From a checkpoint of a small class-conditioned image diffusion model: arch unet.
Rows from block 7 of a small class-conditioned image diffusion model, named by matrix and row number. Rows with one number belong to one channel. Each number is 500 + 25 x the weight over its row's rms, rounded and kept within 0 to 999. All counts start at 0. Numbers have three digits each.
After each channel's rows are labels from the 100 images, of 14976 (inputs lightly noised), where the channel reaches its highest value: "top examples" is what is common among them. Only what is clearly more common there than usual is listed. The data: fractals drawn by 1,000 iterated function systems, in grey. In brackets: how many of the 100.
# convs0: first 3x3 conv (model.decb.0.1.convs.0.weight, 96x96x3x3, each kernel summed), inputs 0-95
# convs1: second 3x3 conv (model.decb.0.1.convs.1.weight, 96x96x3x3, transposed, each kernel summed), outputs 0-95

convs0.72:460492478465483473528499507517511522489507504524484456506504504519504513500532522499512491512492523549503476502460455480471516511518513508478561505471515442470521509517519496470543477505526478529521493442477490486485515457469470507476519483486535536515477531503499478460552498490441489497
convs1.72:478499511468498525505471516476499492517497504525529545474478485507497498472488485464499486505515449449515512476472547489520482515463491543513422489545485532513498509471516520531492474494489510496513518542511525470532494547500545520530466519493487481495520456489525513528473511497547530484
top examples: two maps (53)

convs0.76:472488499510474505524451481518540515477494516494521516529478506467518479481511479515511432471524493453532496503531442543510487525510467505503495471489495482515461500546521489517482514461467472498520511454451463494500445532552477491485483506494494510496498492510502493519519458518479468513
convs1.76:519514505526520510514532498460534485519492486505457443492526471564482513535496483456472476505519450498514501534516516509482482450451502486501528497516520533529537489473468468490533492488512506536503480501506535478541523534515518503518532474491506496493534462529534523506475508504536517514
top examples: dark on light (97); dense (73)

convs0.33:497454505489461473497519499518519497505493483444517505481511511469537443499499441502490455512511475475480492515465560527446492523501446496501510482534501560469493479489519514492507498483495490500516497515520492475479498480464530548522513510516518523459514528478473485490516483525487468541
convs1.33:504473469498536537532493471472507526478493500493482549507509464479460503535468538505505523466480536532462487475507497522522541509482525494536518497438485466494465503491479476496477494485526493486502505486502491524493462553537493504464491499494483520530489496507562467468494495480512494438
top examples: sparse (89); two maps (85)

convs0.88:517503489507487456455480473486516474510538536491514511503495545482479566521504534509509467527522482484520513507500515492519493489473496511501474446489503488499505508509515534524458482494488539502563520469495500495470460478534534484505489512475549560516524499512480520501491516536436482479
convs1.88:502532516512538525524523477501482507465473503512506493479520435518502399500517477481516536515485516490527505504520471506487519533512516521490523557516501503508524477496474481495545490484530495515450527542484515528520541513457468500500507489540482496487466501471516488522525505500526518525
top examples: dense (42)

convs0.0:496491516481529462507506466539511488495529488466502490513470520463503509494554515469544483514443546510492502475491518463536483501516508532479527475505466481463495484490493482487502532471552501474537494482491507491517493520530453475505515538462536515499506489495522548453489502450539510508
convs1.0:491505484531511531508507527500481516491483529514526524460534459523479475510450508504514482455554482473527477513493464500471477496467493502477488536498531537523519515504485538498509494486520491509461526541523491535520510507482530515511461475559511507494493510487452480543490521536470440499
top examples: dense (75)

convs0.29:482484500500537494536570538502540503529519529448509515508508487489526456477526513504504438487505455456491464521495514461477486537509503529504490496497480464485507496477460489499507498488527487507507441500532477499483532524456503532482524480535501509468482517498537501499482509541525473489
convs1.29:536502490504477512515497474468486513468461486504474489500478502514500489544442490492495528525498513512531510477516528485517490493448489505501493530517504536502512507494571543494504517500551518516496566536465527482512472487525479503474452510491472480515496508485453500513526487435498531533
top examples: sparse (87); two maps (85)

convs0.92:505534482480451493521494475459518505469486533535499507525473496505513549442475493516460519483497511520505485510516456499456481493482523557502517515536478477508492510515555517516493511465506488463517568501486518502483527509461474479497524516529483503524472474492510523525555536500475507505
convs1.92:526501510512508519537501523539487494503529524527524491472524476477469478525539514502495522549523511518515508487467501524536517551526473473519490486461481510479508510475439502505496511489496510507443463482530485477493452528518530504512496465441500544476510531521514459506484458506488457494
top examples: dark on light (99); dense (45)

convs0.40:471503508500471524562535516489529527482544452486528525510503495482510504486504487476499504503498518531494506480519525514492499533519529556497493485493497569520512523484555523543521467501470499531500525462477527536483537562473524459501504488499503505496483514487528541524479517529483498524
convs1.40:516512496484491489499512467506525470527462479527514407524491515506531522515482509533504521496497507488524480540497495525513508512496484478523484490541512435502455496533467470491476499490510535505502506562495510493519436523527520520530509526477501517518498521547452517517518483498531488485
top examples: two maps (92); dark on light (67); sparse (60)

convs0.81:466513482496465509492474496486525533493514447479506492495484533487529486471456501497485480518477507469488486475538503443481474551471484541481489491462449507536475488462539529523515492462498487461489466484546524499506512466512496531494518540500476498490529493497508565490490496482473499479
convs1.81:514514508496513452502519518513560510498509519509511508509483462545446475507538526523508515443533507510542463553509473496499530457540519472523473515542518516498528488516478485495486490512507495490537508537491496478516491539468503528489485488483563509521444490519516480520509519503518481514
top examples: dense (28)

convs0.28:480454487507516499490475506495563491495541487497444529492482507487508489549476496512488471489553460520507522500498512537505487510494519540497519458478466487559506479500481483509498476525473485495490524543489501468460498473501464502502503494436530480503498477491469476527502551496524458529
convs1.28:483533513512495482515515461500512511493491477476537431478467480524526499447511488454508511488487488518500517528476491501512522529514486454466471547527503510497494499487514511508466495512494548465465495489536519515533491551510543504496491531514451513499498551506532558500507463490516524478
top examples: five maps (51)

convs0.82:502457469511529477510533497506501495491535465506506482525462507503479515468484468490491521500556507527504540459510484500533514511447490514481494502535505548492491511574503500475554494486464480488478504501541466496505492516460496478465507511477531559495533477516531501488496477539486510529
convs1.82:505532513519496528471459496513505536504450504515491546511499493473547539517511502507509556502472499514526487531536506499500477490528512509519492495503464456495515487435481527512459529493531492512505482484448492530492494499541516529519462488532465495504490527467479490519510556448498467495
top examples: dense (66)

convs0.71:503496469481502527497506479496518508501478519509482511550472516501488479444531507480471524513501519514490474498492452508514444524531511508515498476518499492506514504497447487484483469452515470478504585486543475487532499537536502487506443543469495491518522490498512527520468540482493461499
convs1.71:498535540520484486489501492474501500487535498541519482461485492515498517518492499498491502500529497467506507492502546545463485457462479526494517529482481507492512500475572526502529520516511490524485449503481535500512478464431517494480534474561542504477486503461496498479516456493500538517
top examples: dense (33)